Weights of a small autoregressive pixel model: activation gelu, trained on drawn branching plants.
Rows from block 2, named by matrix and row number. Rows with one number belong to one neuron. Each number is 128 + 24 x the weight over the matrix's rms, rounded and kept within 0 to 255. All counts start at 0.
# fc1: MLP up (model.blocks.2.mlp.fc1.weight, 768x128), inputs 0-127
# fc2: MLP down (model.blocks.2.mlp.fc2.weight, 128x768, transposed), outputs 0-127
fc1.380 [140 112 147 163 124  97 109  90 161 100 129 118 135 115 156 127 147  84 136  79 119 154 160 143 119 143 145  75 166 104 139 138 151 151 135 141 119  73 123 138  77 143 116  98  90 145 160 113 146 141 131 125 150 172 134 131 138 147 152 133 166 151 124 114 118 133 133 124 168 128 123 112 148 132 108 134 131 119 114 145 176 145 140 139 106 157 112 121 118 116  86  79 110 159 136  93 130 120 147 127 117 114 145 128  70 162 118 139 123 171 112 148 162 124 157  93 159 124 133 150 124 127  98 110 174 105 133 150]
fc2.380 [ 88 165 143 165  96 135 144 138  82 126 133 123 111 127 120 130 121 132 118  98  94 123 137 155 136 160 140 121 113 137 116 111 120 143 107 130 112 133 103 115 148 156 145 128 120 109 135 110 119 151 119 117 106 118 118 123  92 136 159  95 103 114 141 120 103 142 140 129  96 137 134 123 131 146 131 137 108  98 135 130 133 147  97 109  89 111 133 149 136 136 140 139 115 132  96 153 175 143 149 133 136 109 108 142 169 112 176 142 129 143 174 108 125 128  82 114 139 121 124  99 115 126 137 107 122 119 144 131]
fc1.381 [171  98 139 152 154  87  84 152 164 159 162 168 120 143  99 128  88 111 197 104 130 114 139 155 180  92 150 157 131 153 145 117 138 128 114 110 146  95 129  81 125 102 140 132 152 107 163 108 117 190 131 131 145 102 118 137 146 106 121 100 157 138  92 129 112 168 113 174 102 137 145  93 116 158 174 132 108 106 115 177 106 153 192 100 133 139 142 116 138 159 136  77 108 102 137 181 108 119 182 113 129 133 160 156 146 145 187 151 144  70 138 121 156 145 116 144 167 136  98 117 127 143 115 132 143 124  75 138]
fc2.381 [118  95 129 158 145 122 148 157 106  82 102 116 149 161  93 120 104 160  91 185 117 112 124 128 131 149 142 107 107 123 156 126 119 142 144 121 146 144 135 161 141 139 136 176 122 109  82 167 124 128 109 111 116 132 121 127 140 166 150 166 133  79 152 103  87 162 124  97 128 147 126 147 156 114 127 133 121 149 127 106 143 138 154 150 165 141 122 138 112 108 104 120 127 134 213  89 188 135 122 116 160 123 146 135  97 121 125  92  71 144 134 155 128 141 179 115 101  87 122 122 108 129  90 149 138  90 167 101]
fc1.382 [127 127 121 118 127 101 144 173 104 202 152 157 104 112 171  79 107 117 117  85 123  96 136 136 133 134 145 132 115 155 108 105 128 126 101 169 105 118 153 152 113 154 122 124 135 112 125  83 133 112  92 138 103 118 126 106 113 125 113 127 143 142 105 130 135 168 115 111 126 155 109 169 115 150 104 132 122 168 128 130  92 123 135 103 163 141 103  76 106 137 152 119 143 151 124 154 134 111 136 141 113 108 126 118 102 143  85 100 159 133 143 125 116 137  88 158 173 119 129 114  71 140 123 105 134 131 110 143]
fc2.382 [149 104 151  70 112 123 124 125 115  88 143 119 205 104  86 132 133 163  90 160 136 124 155 156 129 121 113 122 176 102 146 135 110 150 132 116 143 164 114 150 122 157  95 128 119 138 144 145 160 106 133 130 141 147 133 165 145 141 103 150 150 123 113 132 129  78 105 124 167 190 147 153 156 111 129 144 133 129 155 168 133 130 163 158 125  77 154 128 152 148 125 138 106 129 136 128 107 127 166 148 136 108  98 123 125 138 111 125 122 137 144  99 111 120 133  52 135 139 120 128 157 138 144 144  99 103  90 100]
fc1.383 [117  87 108 149 109 158 118  73 123 167 151 126 146  84 140 123  84 145 181  96 140 113 132 109  80 176 131  79 148 159 114 119 120  89 138 161 121 144 173 141 178 132 111  99 133 112 141 106 156 157 111 132 122 158 110 130 156 123 173 145 159 116 109 129 130 131  74 100 131 172 138 136 128 179 130 150 118 182 156 142 101 129 177 117 124  87 130 100 113 115  64 129 147 143 142 116 108 140 120  99 113 173 116 175 145  77 137 142 152 136 163 136 129 163 121  88  88  93 124 154 121 114 125 130 127  97 152 139]
fc2.383 [127  42 123 130 105 194 107  99  96 130 136 215 163 102 117 101 116 121 122 125 145 189 133 118 123 112 120  97 125  88  78 136 130  99 125 146  73 133 141 108 163 153 108  74 100  87 129  93  96 176  86 126 128 121 108 131 161 146 142 123  98 137 150 205 134 145 138 116 155 122 152 114 132 140 126 100  84 160 111  77 123 136 115 109 148 143 113 101 134 126 128 103 106 148 150 109  98 120 163 158 145  81 144  64  95 105 105 127 135 117 149 128 182 108 119 135  99 132 112 122  94 116 141 119 163 132 124 127]
fc1.384 [122 150 100 104 152 160 124  72 163  92 116 124 140 100 130 116 133 104  93 128 135  95 139 136 134 139 158 129 156 103 115 111 107 167 126  96 122 152 115 132 137 107 112 117 161  84 143 108 142 142 111 163 128 104 152 154 135  73 106  81 111 142 110 117 117 174 143 112 130 195 128 135 114 140 121  96  95 117 100 110  97 142 144 124 108  81 108 131 132 122 111 141 123 116 151 188 131 159 109 144 148 132 106 128 117 150 101 145 123 139 139 118 113 150 141 134 100 172 159 120 124 149 113 142 108  94 155 115]
fc2.384 [131 150  95 166 157 115 110 174 125 137 125 115 117 156  85 125 127 118 173 119 195 136 126 162 115 141  73 116 127 141 131 113 129  94 122 137 175 124 122 126 138 115 126 151  64 189 129 102 120 132 143  99  78 141 124 141 103 126 178 146 109 140 141 213 141  94 108 152 138 117 126 163 113 111 114 143 122 162 126 136 138 130 138 136 112 149 124  95 133 112 132 109 170 148 112 134 141 133  81  91  68 175 134 104 115 121 121 145 170 111 125 132 130 112 158  58 146  93 122 106 141 149 130  95 124 166 103 175]
fc1.385 [138 181 143 124 141 168 150  69 125 127 123 121 173 151 150 113 172  89 135 140 193 151 118  95 129 124 146 135  96 119 184 145 115 136 123 101 140 122 113 142 117 137 144 129 124 125 124 126 114 144 129 158 130 146 137 159 146 111 121 105  90 107 125 121 117 152 140  97 129 165 131 125 145 125 149 131 124 133  94 143 110 120 158 122  92 103  81  99 130 130 156 153 123 100 137 108 134 154  93  90 135 157 119  93 148 127 115 140 134 169 135 138  84 158 173 100  80 148  87 167  82 149 206 170 147 159 139 131]
fc2.385 [129 109 118  73 150 134 100 125 168 167  99 123 125 143 123 113  98 100 120 122 105 124 133 117 145 140 131 191 106 151 143 111 185 114 126 119 129 133 108 125 128 170 121 136 150 106 152 177 126 159 126 111 100 144 116 121 144 128 113 155 131 165 110 153 141 123 119  85 149 125 109 154 128 124 177 120 194 148 112 142 153 143 106  84 114 102 111 132 164 138 181 224 115 119 111 122  94  65 111 145  72 156 146  85  51 105 148 146 121 137 103 121 130  93 109 129 102 104 147  77 157 134 162 151 146 118 127 104]
fc1.386 [122 152 140 141 104 143 141 146 195 142  85 140 115  76 168 137 116 157 145  93 104 101 119 147 121 153 134 111 112  95 115 134 107  83 117 129 167 145 118 103  89 104 129 153 109 168  99 118 153 117 112 109 130 101 153 117  94 127 127 139 119 137 124 141 126 185 106  97 171 115 101  88 125 171  89 114  87 141 154 120 124 109 146 136 138 117 117 114 121 151 132 133  87 110 182 148 133 144 145 108 105 124 123 142 112  78  98 102 155 146 134 137 128 136 165 147 137  60 127 109 142 130  65 125 146 155  96 125]
fc2.386 [ 85  95 122 108 157 119 129 139 162  81 134 130 163 136 108 127 130 129  96 145 138 106 137 114 134 110 151 189 149 131 112 141 134 100 141 141 100 128 123 149 113 139 105 123 123 140 134 188  96  96 161 139 124 137 139  78 171 146  99 148 104 138 108 139 129 114 147 113 113 158 136  59 131 127 131 105 155 139 111 121 143 148 114 121 136 102  62 127  80 133 134 195 132 159 139 121 104 119 124  58 128  90 139 132 143 130 169 160 100 135 129 137 136 121 126 122 126 127 116 117 110 115 183  68 113 144 129 119]
fc1.387 [ 99 150  51 143 124 118 157  86 145 111 139 139 146 136 107  82 102 132 130 129  97 156 134 166 119 135 143 133 146 106  87 148 128 117  94 158 151 135 137 117 153 128 114 154 150 137 123 155 152 171 144 151 142 188 118 157  97  88 137 195 129 136 143 151 137 120 145 148 119 138 121 177 108 138  86 151 122 117 114 144 150 118  83 135 164 118  85 121 144 144 122 136 186 160 110 124  95 143 119 140 124 139 169 142 104 101  86 128 145 152 111 122 127 149 144 120 143 107 106 133 109 121  80 137 153  97 108 120]
fc2.387 [174 113 161  97 107 153  86 132 145 135 105  96 120 129 166 181 120 122 115 129 147 159 143 160 117  95 109  91 134 168 113 136 111 130 137 110 158 134 104 127 127  72 146 143 117 112 126 110  81 123 103 142 128 108 140 134 123 109  99  89 144 128 123 111 130 127 106 166 155  77 119 119 102 142 107 137 106 100 204  97  80 121 126 118 157 114 155 104 114 153 167 132 151 120 147 135 162  77 104 134 141 130 131 105 109 117 148 106 127 110 106 140  93 112 161 104 133  92 159 135 131 129 170 153 141 150 135 155]
fc1.388 [170 126 155 127 148 111 108 117 109 131 185  91 109 135 157  67 155 156  88 130 136 150 152 125 131 109 128 129 147 140 150 137 126 107 115 132 140 156 150 140 150 173 130 114 122 171 136 147 144 149 144 158 132 122 140 111  82 139 141 116 152 122 154 132 100 161 132 131 118 156 123 142 101 122 123 130 116 119 150 122  76 147 168 134  85 194  93 115 157  96 128 138 161 100 134  85  88 153 151  68  73 161 179 111 136 119 113 143 134 105 113 145 126  97 118 122 110 179 101 181 135 154 175 102 110 150 126 128]
fc2.388 [ 75  76 112 120 175 127 195 140 147 129 132 146 140 106 113 116 129 144 161 117  96 119 116 139 143 115 155  94 128  91 136  95 139 128 129 121 101 149 163 159 110 162 155 122 158 142 141 131 126 119 101 135  86 114 168 153 141 117 121 129 134 123 144 112  94 120  74 108  53 163 105 130 133  82 129 128 114 120 124 142 141 116 105 123  53 100 109 136 113  99 164 127 104 106 140 142 119 112 153 112 151 123 106  85 119 129  97 111 117 104 154 109 100 120 156 120 163  79 155 110 144 126  71 122 113  83 125 126]
fc1.389 [ 60 114 136 138 133 102 166 134 101 106 152 124 136 114 157 134  87  57 144  87  88 157 119 145 100 107 134 109 124 102 136 129 103 119 132 136 137 152 134  78 135 137 154 143 102  77 120 130 125 126  50 162 164 132 136 121 146 148 117 132 112  99 158 117 166 108 127 140 127 155 148 145 138 125 149 137 101 154 105 126 108 110 127 148 100 141 143 107 110 116 144 141 121 108 159 121 123  85 141 168 109 155 133 114  96 109 160  97 191 117 164 135  97 108 127 118 126 107 144 142 148 140 174 121  90 122 116  97]
fc2.389 [172 119  96 147 105 152 116 160 179 144  99 157 141 152 119 106 140 149 124 135 147 101 142 166 127 131 159 106 114 135  95 100 132 105 142 124 117 126 115 138  99 154 143  90 143 134 126 125 132  75 172 125 132 120 142 133 116 155 166 126 113 166  82 164 123 162 140 162 118 132 128 108 156 100  87 140 160 127 118 140  85 154 149 116  96 116 139 135 133  74 140 145 134 140 114 118 135 159 164 107 101 106 111 114 149 183 110 182  99 156 150 133 131 129  96 133  97 120 123 120 107 171 138 127 160 120 131 129]
fc1.391 [128 120 100 133 146 109 167  89 201 131 116 122  94 145 127 153 121 128 157 130 127 157 102  94 152 108 168 115 131 167 130 104 147 101 111 138 177 119 100 177 131 100 179 166 141 172 119  65 156 173 151 137 116 117 215 137 134 122 115 120 140 114 127 166 159 126 109 109 121 116  74  93 113 152 125 100 121 129  93 135 143 145 125 135 155 107 132  82 148 112 125 129 145 129 156 121 150 118 163 111 106 125 170 132 130 137 175 110  87 101 140  90 100 163  92 133 120 117 129 110 124 133  99 150 206  87 145 151]
fc2.391 [143 117 117 121 105 127 110 137  76 119 153 110 113 110 148 146 106  76 144 132 108 126  52 134  83 138 153  82  95  97  92 125 105 164  57 112  84 151 143 110  63 127 100 123  95 115 154 157 137 143 124 156 138 124  65 129 103  93 135 118  97 122 122  92  62 133 151 103 139 128 125  88 114  93  91 113 129 161 141 158 148 142 123 143 168 145  94 149 144 110 139 146 122 125 128 146 136  98 141 152 153 159  83 142 111  96 109 131 161 148 142 156 136 183 173 170  84 138 163 141 154 112 119 112 126 121 155 150]
fc1.392 [ 93 162 129  89 118 103 123  74 144 114 175 133 107 132 130 127 129  94 164 131  59 107  78  92 189  99 143 150 111  97  67 108 153  63 139 135 142 130 172 153 112 150  95 127 165 103 143 134 136 127 114 135  98 133 124 104 155 130 117 119 127 128 163 106 127 116 120  79 159 123 130 119 107 129 123  75  94 148 113 152 167 148 112  62 143 125 105 109 123 156 135 140 137 155 108 109 139 140 131 131 134 128 113  54 110  87  98  92 134 150 139 100 204 128 122 108 109 173  94 128 110 130 147 132 153 133 136 126]
fc2.392 [ 95 136 157  91 140 145 120 121 123 153 161  92 135 111 110 150 127 121 152 104 154 121  96 130 128 139 110 129 166  85 111 118 130 134 188 172  74 154 104 100 111 120 185 134 119 130 137 137 202 113 123 108  96 157 129 137 155  96 111 108 123 107 137 127 117 184 146 124 154 139 127  82 113 131 178 135 111 109 185 185 132 173  97  97 106 110 142 140 130 128 108 166 108  99 110 153 137 132 146 143 180 121  71 113  79 121  95 139  48  97 101 117 161 120 139 128 124 130 150  78 100 122 110 100 158 156 115 140]
fc1.393 [139 134 143 125 147 106 129 123 155 155 115 116 122  99  96  93 110 157 120 123 130 120  97 155 113 104 141 136 135 136 156 110 134 160 128 179 127 144 127 147 154 134 115 151 114 152 103 161 126  76 114  97 152 115 122 115 121 118 150 114 120 113 127  95 145 143  84 162 108 123 155 116  91  85 123 148  81 122 160  96 101 110 127 187 145 143 138 137 109 121 144  82 154 160 147 127 119 142 152  71 126 113 138  83 146 107 136 155 142 178 107 145 111 143 130 133 156 144 118 142 116 179 156 140 106  91 122 171]
fc2.393 [111 111 133 125 188 142 158 156 128 125 137 121 132  94 128 116 141 141 136 103 142 128 162  83 136 100 131 102 119 162 127 143  96 148 115 117 123  40 110 138 136 123 184 145 124 148 141  97 138 124 145 158 138 139  90 140 113  85 127 131 114 153 122 108 123 146 126 107  85 103 115 163 102 144 156 123 124 105 149 110 123 141 118  99 128 131 137 138 138 160 131 137 123 105 150 131 135 136 141 131 137 170 159 144 158 119 141 160 131 100 136 113 110 107 151 122 128 126 112 140 120 101 112 125 161  74 116 113]